From a checkpoint of a small spectrogram enhancement model: 7700 steps.
Rows from block 7, named by matrix and row number. Rows with one number belong to one channel. Each number is 500 + 25 x the weight over the matrix's rms, rounded and kept within 0 to 999. All counts start at 0. Numbers have three digits each.
# convs1: first pointwise conv (model.decb.0.1.convs.1.weight, 96x96x1x1, standardized in use), inputs 48-95
# convs3: second pointwise conv (model.decb.0.1.convs.3.weight, 96x96x1x1, standardized in use, transposed), outputs 48-95
convs1.1:529493510491442462507487509527471506505522488497520519471514517475511486516486505501506462499509530521530528499497559511482497503493561516517545
convs3.1:506540517487496513448485487512524501507484532472523540511528478515509524484485487507502556503480488547473484484525483488542542521505509425487520
convs1.3:484495521485479472513507482464542495495494477527493473490468508489494492502487481505519503461487513505476528512536498533496489508503487522508484
convs3.3:545507539501486482464455495472526497474516512452462516502519511490510505592480517472524523499517536531517452478485513505481462503502497468469487
convs1.6:589482505489489483480557507475489469509514449509495493483448482474485511514525474510486530529481540522501507531438503502503463489557514547536481
convs3.6:501491508483552511475512501468507485528514481445513514504505479495507523547499497516478496499502530517553464512528523492530460523510525493492515
convs1.7:474507510514442493509521489523470511455482500491502499477509506512491535431470504531534532466486513487482463499526494520507515477518532503465467
convs3.7:471533434444473477438514516480496474479564448456501493530494489528500481524499519450520496523493518461527501537496495498550494488547498528473491
convs1.9:506524490490466475487478536497486534500505474500525435468484426525513499516465488478514550481498530450466532531526552483516515542528511538471466
convs3.9:468541510496489501491467503455475507477489525469507517490487476500521464492532525568518488537439543494548496481504431569479525516502501536560511
convs1.10:517507474526465457495477467510486507487491446501521509512501499480531483496508453508527530461471513522520512509490491493516527502502512488471508
convs3.10:454467480518465489526577544500537504512491459526475496475526492557494536488498467494543503453527504508530486508469546507527513518495512508550514
convs1.11:499468486488514483471544499488529516492484492521480490458470473473505500511505490501528531532502458500498491542532520511529522517472492499483489
convs3.11:473490500497499468472511502499510474506452484466472478454546507534473512521517508479498448542476478508506586478523542491506501486488500520498507
convs1.12:506518457519512522490486477486510491500493486519499486472490466562462468528486488472527493480485458500464525452506492487541469470512505480503522
convs3.12:519518497495498480509467513495519493469513474540508556477515463506465549504488521507505522493509473498534464523518483447498546493506501495509505
convs1.13:503485493475501524496527468512462505518486489492491495517454539515486529443469470489525529468563583484542468543517511479550503487519438539511465
convs3.13:525475494540519485510548542485475492507478495482537497501470499530520470458481530497516470526540532511504492492494448493449513488450467475544484
convs1.14:531509512505477500543481467443478485525462512492494482491511504551485528518524482484509505513494486518508489488524528507485462455531496488502507
convs3.14:523457490520479520515543526478473505530496487529477526514491515511481495519472478505515510454487489460468506537514509518463495527483489504531452
convs1.15:535520511499510491510506492512493516491500510512494506486518486492467509522534502503506495496513504514521510507525507499493501506509497494509508
convs3.15:488498502455558484499527515496466515462500512496492504494527492486493486485520528502492459500468526490524528459530511518520479527491483527468500
convs1.16:508497526472491477510494502504492494475500489507494503479503488482484507519506510494519506502509516502525502504515507510501505496513486484513499
convs3.16:517492490501502494500485476499511512512506526490513547495494509506496511521505464494538486498481492490495495506518530482497502500476496422548479
convs1.17:513494423480518512474511516527503402507512510499499513500474486531532480491491494509516512502470541558519520498496504467451521541560457514464510
convs3.17:460509477515465516501480536523487518529512507504531481507479519528476510491469467467452497519484498439494448473503550477541499523517489472475486
convs1.18:479480511531478511469483527459506492502462495467437467517507499477510501478475495504536483510497509456462498492506491500484495502532498519579520
convs3.18:538497505489538482503496555482497475539499503515457488471493497492489492503488544489542459491521517510511532539466519491520497481507553460492495
convs1.19:505492470477462467492523510526503539514453498457498483465482486519510489515488454493495528477498476444483481521499457524524484507463487521516514
convs3.19:520528472533501508509498479498501521495509524505503485509482512511512505502501482520479511498519499493513511571471494490478504491541503503475489
convs1.20:489497487528518515509494447510533496495502480503510530515454565480475466482501464487516498517510533476494518543516480480510479513520463445479469
convs3.20:536477492510486545530521495505493548459493493485481518572493506481475516441535517491523546488509506514490477466458520492454472505518562479533495
convs1.21:537522515511516465510531490501499525491509482511512493487525515468507503489499509507512506503516499495514482510512500513522501491520501510521502
convs3.21:486479482478500518487458493488528479524486510515488509480506508481494505449460500518497516518514482519505502522511490492517473493469483470474492
convs1.22:520478490462493488526495505557510499502475460526490495475514514499492499533516511496481514519544502502494487487491484476515458450511531498521457
convs3.22:511548508499493486473505510481544500432467488494524527501492441509484520544539477479492468505452501483486507477502487529545509525536499524522522
convs1.23:494489462519538519484469512504488522524526522520491538483543532493506521558484494504503500494509517524465500470471506511553469475535479513504448
convs3.23:508519482483490549507553488513494501510478460512538472525518503493474480482534549492479520501541519507488527441509519511539496477525498476504517
convs1.24:477465480573529461482516471529526484512512531490454515515512500522520507509485498519533496487519547527518505540480523480572485484508524545504470
convs3.24:531499440549486517553518486547467488510518518496525567493503473461483508468512453489493543492472482462560519528484501525544502549475446527495499
convs1.25:449500501514496493524502546492433520560517493518473477496480497480520460523488502490489501502496509514483506512460497465504533538497509474525479
convs3.25:542455525523478535549487482504465502503480494545485502493489461521486511513526472500519487488527468492507517523469521459420438450506510527514513
convs1.26:515508471502508493572517471492534509504514466526511502520510551501479482509516503537481522483518501450532502523522490475501506482459518506502518
convs3.26:503533494515489495524496484497520502500520515542521496511515509501495489478523494519545530471526491473523534525491515494504469527488489510499476
convs1.27:530469445527466507536522499505452502472480525499475564525504493463525499533477518497501492500482521502510491477485488488518553506488511504485556
convs3.27:502498511486524499491515540468460530523454497457463485463502526512508493502471500496514517530504492474458481512519501524511497488462534534452494
convs1.28:514497493481509527475506517478460517487474502507452498500489452495499514484479523462501505532480464511480511467527485538520458496489465470476498
convs3.28:487500523500437517473504508501503487516518474507539484484504455488468497530506438551501527515463491511515487502491496472512488484478525543476500
convs1.30:517521499496491462513548497500533510498495552468498470537507502506512523516477502441501486492533540525482517520464434439526505486500551517506502
convs3.30:533513526454509457512469513500481488507501519517516511502509475511493477499530464526523512530549528511510541453521528505493481510528509493505533
convs1.31:539497501499528498517492504531501542505538479495493485514459504505507463499501449477563472464487451503520489520503521552466491493505509478491446
convs3.31:481525428511527506503459563500458507451515479512527476500513500535461492483526524467487496473508522506494488507493515505520506531454537466507494
convs1.32:519513473501533506503510490519485530525498527515536503540517491515524530512586502490452542461510471526537531519491513466480521485467493542548490
convs3.32:469541494525468522536506503508509480495522497500498470486480537510536530528546469479491496515495478502483500525469507503499474490530456455480523
convs1.33:488500461531526531459512492497522491488500533519495483531484510503524487464488512523491498571494485500541505510529506450497520499499510509513500
convs3.33:499511514470500511477513523498488492505555500532492477517468475501505505486507485528557506484526487494509482535490520498520518459520485478503513
convs1.34:495520494533544496509538464498547482481511461513527494514477503500507516503468506466511529477507568518494488527474489509492472528506549469517491
convs3.34:479505514471473488504490458497477499507560497476515454490481481489487527522511543496521547533508504528490485509523527517499491521497499499497514
convs1.36:531479473491500488469492481506490576522486511538512502531431509485532482463470511454487504491520519491483502550545506485482428496488517499498482
convs3.36:473515489528510518520516525506523569529471469465488481494517493517464513508504504517471516510492506466484546492507498544516518501480513499476511
convs1.37:526505514505490473496531471498518530521507530460500492483496530495518514535501506475475495477517485521512483546468495473497494468453512500518547
convs3.37:510468515481493518476509515522497502528498476495502487468461514488488488503539485473511516466542553509492528514516486509535515493496501476540503
convs1.40:514504476521523512505499509475527511488507519524484516553502527506484547550491478492488510513498514538505459521533469505526439477505497513501466
convs3.40:530501498535470510479507515468476516476533471494529434490502486499521486472467537516482510482476452539451502511488541496520494489517466542483529
convs1.41:487511494521509512520511568553509451535464545463455486506524494508518502558497510507472508451507536515506489530484536499485519470504537479487500
convs3.41:474496492525511525465494521477500488469528512505529478519503531494542493479478492472440501484466557503508488469521495526491489514489482555515530
convs1.42:492527485507499537457518501543520514512508511479487532518473511537504469505508508496507494502453486467503444505513500454475509521484471452474493
convs3.42:513492514490473510536486546509475497526567498477481488518506493522498529514519481489489522463497486518484462440536506535502451472485499513499504
convs1.43:486480513483511483519492497495482532574544491538571496457539459486509477500481506517570514489491506500514542525481494474477503480466533491522488
convs3.43:510549554531496516539482479500509486491526521516526476489501481489490461528501488467507459520472517564518467487525508524490506445490466465517505
convs1.44:526529459504487540460532499515523498502549534499482474505495472489504511478517508512506470522489479480500468549523482491519529493480511506452504
convs3.44:467442494554511490502504489496489471512484507530544499479477508494514493485476499507531537474535503508526540454523459460487539509466499505515490
convs1.45:484520487518477509526499509541460493512470512487504528529523503510513517496502475528454476533496464550486467455518496477532530483485533516496528
convs3.45:484506531514484477518486476498550478469544483467517464505500479498473512511512502489476533507489536525516476459499491514433518427481475490482526
convs1.46:536552467499503514505504527505540515489521494518521516534493541504495531530499491505436554522509491506505517518482515492512476475487478490493515
convs3.46:463485518462547499484508454502520533474540475489514514499496479517474483509562496502494512517497509514525522467485459501543490506501501493500438
convs1.50:458477563510524440512497492555481435513564535458538510523523528492535472467533461516502533486466505436457524541503457509486553467520492446520509
convs3.50:519507459459455449518515483501475506477556500525503510488515481513484511576495540477528485493463515502506480523475532500507484500502473531514483
convs1.52:490451525464462502483496512533480507490535497494493550444524470492493516461499501538496495491539526492529485495538503546526486536543510493505514
convs3.52:469506509495484471485471541524515479545468501514463524534517497489509469512514530536503498510491527564499507506531490503456486491473448484484546
convs1.53:513471505511537491517477504490498522524513489450495496485495510515462538480468524501536532514493482458472507491500490494511506480509551532459571
convs3.53:492524492543474499542481527514535527511424505493463487490503520486503542505520471476493517514506502494478474499472489536502460495416487464500551
convs1.54:535470521453480495497477522519531496488562491448504537471571488472510489508493542540547490469463531474496525518500497498507476493513466485518478
convs3.54:512515463486526491457497522490488501519466514487507505468482472521493513546531534507512502497498473478553530484510468506549512492470493511481489
convs1.55:566435500514473469443508480524528493531522517476512509512484503501518503473494501484513492486533492477506488492481511554543509554472521478466476
convs3.55:448506450513491496504536504499492510449551486488546488476479542531512487442467505525494491454500490513482520514500443526480529495525492539482490
convs1.56:485506518513521482541544492501460539507500522501449532480459492498465534469537504467515508506442505534495531461498510519486552541503556531506479
convs3.56:469528508522445534502534472513502540532550491526519534481511500495510516453513484536450514483477482510504499533497522483542521472505538482521523
convs1.57:499430504502479491497498485484449513519484539515507507477431515499486509525513466537529489450487496485518502462486491539495524550507491480444514
convs3.57:551477523512493488493497503513474507509464513494461534490511484510478484487525510471483453545463484501527515524518532514534478477475509482485503
convs1.58:524467490497507476501545474486495500565528493495521463506478496519519519493511528468472508477494483488431491484516513535496502518505473507509490
convs3.58:516472509507490500519544527536515487543482506498520505513506463492511481501537513470499484520496487537524490502521524532542508476473511542527539
convs1.59:474459462507538522492467492501520479501506513493508526499468494494500522488518520524533528495536476511508500534495487510490521484513513493514498
convs3.59:491499526483514478561498513504553460503443490517471479482514539471490496471520501515481531498497479504495407526511542486506480521487493535505511
convs1.60:452531492530542496506483479524515484469564476510498524480507510487494502507487486510510460506512494510508504567480553555520495462492476538509541
convs3.60:483478518487516517492534465490527528483508490537520457536500484496479519526502501513512515480491499486514502512545564481500544511520459549504515
convs1.61:490485515481489490491519503542486505515503477523501526495525520518485482492499487530509539504514508533508529486512539501517515523485476530509471
convs3.61:481475528526532518490489492494484506550468526512474535515467492477485492501474532516533534463552505535447440516527484499467499546468498543532495
convs1.62:542499493493515474514509514501521482525571521491492491500476495507472492499496465514511535446498540475487537467523461544500514515491462480496467
convs3.62:454480490454488482492491472495497542464487475433514514516560489505464503448491503512493502451480502513476500500469476494491511521494560493514516
convs1.64:462522474509473529480498507508497529529490510438526467480542483513527504503514504504498500544513504512481471503533515507493466482502505519493476
convs3.64:502493479498508519497517490525492536492494509466514466525500510507499508559497511501499495465486472499501531486473505489504492480527475461492527
convs1.65:503508497507525525505478482498497516482501503520500522506491513484470502465510493493487489540512499518519504511482501496503508500509515495506507
convs3.65:477516494497506527512514461511508495526467518482473536512494496495509509474502484458486525471519520505454521565473505464478478550522545542499457
convs1.66:525541470497483503430496462505522496507482493505499477501489565497458491496507539476476501494505499491483494494521534519496513499479487513537501
convs3.66:496472484469528535445521519486496462554459482535460506532501481506508480502518547504545514518520495513524489547512472458505477527477479469493494
convs1.67:493510471453460528537506488499496509491473482521563521517518502516463480492529509497451517485514508522487528429504543513495530508462511491512484
convs3.67:523518476501505553510492468478523507500517456458528538461516531506474507513473489472479532479498460500487480438534485508481495484490494504464512
convs1.68:475515463510475497539512456506525564494486502452478471525539516487497546519500486474517493539496491528511488455500483505533473434498536493532455
convs3.68:500497507526509507503497493504497479496483468535507489503536504507495482447476504492472533520524504474442525516518478489470483501555485495575500
convs1.69:492506488519530517481519507544486523483464482487524459477512485492530525505508528484492491495510496539519488485513450489496475522512499481533524
convs3.69:505500461477510497509491465533482475519533540484549490544478495483515485467498517516501519515489478477536463490503522519516502494514533484522483
convs1.70:499476449519490505506498494472499511456513470527459509502484493529489494418515501450497537477519443520537470473503500474528489514442491559500491
convs3.70:507473530482491496501512505516522502495529474465526552469508497489497537530485500447513459522522477525491484519475500501489506492503507476501513
convs1.71:508519504518507497478481483518566530513531503503523489495507542485482502436541483535508519447515459538510481486481536505517484464499567513504533
convs3.71:421441498534535455492495468513533455483517520506507487486495480507518478449533437546490537507473527481491498527509457538516514454473449465491486
convs1.72:528497519475498514515492503489503519533507484480525520529461496495506496540535519515492500470482517486500541517492477523511412527489522488547562
convs3.72:481496487501481486455529527515497488493466516508495494498458507546489491482452516560525489547489498477497534499480495528502505548473539514545504
convs1.73:482520476530483518487478463522500498549493548546521482431519492509519527433508513500547489470524460571544541544476516457510472517519482507492483
convs3.73:497500483516544498487452449487481532506468528511502476514502511493509496512505520504489484519496523476493490454496527521498538480457512479521485
convs1.74:508486541502529480522480494456509506476509517478488500492488476484478492472481509505535467497555510539471496470483565487516473442506509512518517
convs3.74:534460450447482501501495516495472493490452522464461481516490533517531491531520494463468488471512483471509553478497544490512463515470537500455503
convs1.75:464493508512506506455461475507497477533492504487503575485513435447503527501493519472466526481487514522465470500475489488518565491503507490501493
convs3.75:466504533524492519494472508509484488505557495473533547534481504509494515509492532523511551494505497447478500464527475479494531509475484512519474
convs1.76:482470476526558513490510472495482510484501523509525500486478502549516521514499464487493505489506491520508503473493497464527469491496514505484491
convs3.76:529471508525520487471504518504485528465496498500535516499490461512523481504543506527489502508523507450537533484513512453495519531536491476520503
convs1.77:483501486519456506479471475490474511485446488516471478500551479532518524473452466520496560494507497524495505503471490515501568507467501515508592
convs3.77:460469502456527486503525477510494496490442467524494505487501540480523461510517497496427550493451498518549536490500533464513468473499444518451489
convs1.78:450483488486475480516454474499495513483483506512486454492488543524513515493496472493513515516488502499504507474502528506494460488547511490510488
convs3.78:431509540506485485455513471464500492503478518490516524464493495486489502468481537500516516510516524514538473467512495459516488500479456480452512
convs1.79:492511532468462505504548551513448527484478457503467494477522527471522473505502514563474531507572495544523449492492457464509552522501567505540469
convs3.79:520458526503553533547483469498455512549510554502483485512464510515527495478500492516483532479511485492496503562517494511535480502553477546476487
convs1.80:510497536522503520501506498464476484515548468515481527463540528468471459484495521494478473523490498481492508461547501528521476480468488509505502
convs3.80:490490508467505511510488530494482489508454488497523467495502501486472545471485508488432449498523491524487500529517513492510487470431518522497497
convs1.81:493510510505510482506490498524509494479506505496459451473476514506496480505485494482481477482485471520468484490463480506514507504496499521488502
convs3.81:522525483502548497463504477505498519519538521455526513502481481516498519504513444506475515493502497483471496503478490479527478506506528501523490
convs1.82:509531444505470504486514454491486512533543517504504475479485548539522493461496418475515504492528433511510542449556527485569403490530492522523505
convs3.82:521551469548454493468492487507510502483487491475482511490511519506484524549497506476469490516449500514470501538515494535503514456445483487536511
convs1.83:476491500531511468456515475542525475502496510462513516525522534522491525502510519520533501488513467484471487501493500501478458487460515456497496
convs3.83:513508485494543498508525483528491511516519498502534480478529517526481529484520512497517492479510495527509446496526522485488512488536477519489500
convs1.84:470527539475497495510485524472508489455515499472508466457528464503537522494491492551482500466455451488475539473512537519459552522505554564456513
convs3.84:477509490480477480508500478501527460475518511466488507478511519487501513564508439513544468541468501500495499496490520485502479533453516457521484
convs1.86:488528488509501492504473495499482494531506497503461489493482490515510488501510441523469452468491488497509421509492472495491511485492480489486491
convs3.86:455492451502495539504497498499471512502550471541501522474481536462471504508512537522500455535531509519487512531500469479495497463457441514493479
convs1.88:514496465491513482510521465527471501514453471475468520477529513488500531496514510497514475481503478480498476470484501509550510473512502488530481
convs3.88:484491496511481469496506508487527532489494514512505491471536478523476493504477507529497500493493487490516534529466561488512468491506520513512485
convs1.89:473492512493515507506476475518460507509546498531504497483512503535529506543460506484608492575496503504472508480539501470494511525540500454475485
convs3.89:550496513482494517476493511494514491504480535435485482511524490498492512500475530496498494466478539470555527478501471527491519496539527547458502
convs1.90:491549446557514472534488488452541540500506488467511498475534529521514537565500492516517511498502494546513452501485503466518484473473542502505514
convs3.90:464450490501506517481464488483504532453481513466483511524485515498489506497497489532487550489494502502497501514511524512493516457466488436508499
convs1.91:482469502502513475499504480484472487504478527510501500484522495537505464529528482510489517524500449503522499463480489523483443496518513471486479
convs3.91:518524493480486493511483488503534493500586510527517462483513540485495511489513522484556492502489468522520490502515494524501474479485485524490501
convs1.92:477515548497478510499503513486522499512478481512476513493502480463521493458523497496476538506481480526491530502546513527482554512487449491505476
convs3.92:531521508500488523506510478498439486475524499493462479475489518489515524491503498476489447529469496473513485483541518539509505462547464532493510
convs1.93:523530530505456485487499518506510496492515461502502502511464528514513494505500489452511488505515518454442492496515495532499508505516535432491513
convs3.93:476525512501458529491523513501508518527465470487471502479498491514490493546487488485485512494483484500467561496499467500510488515482490495519485
convs1.95:510501476494510457501526478533513532494518481524521505521499525497542505545502529511478486500488495458490473534478517521503508493519567473515506
convs3.95:496486549444498518483478497520516465522487493521522528499456473473519497503510490466546516517503498516504522506507480500523493525496503484502524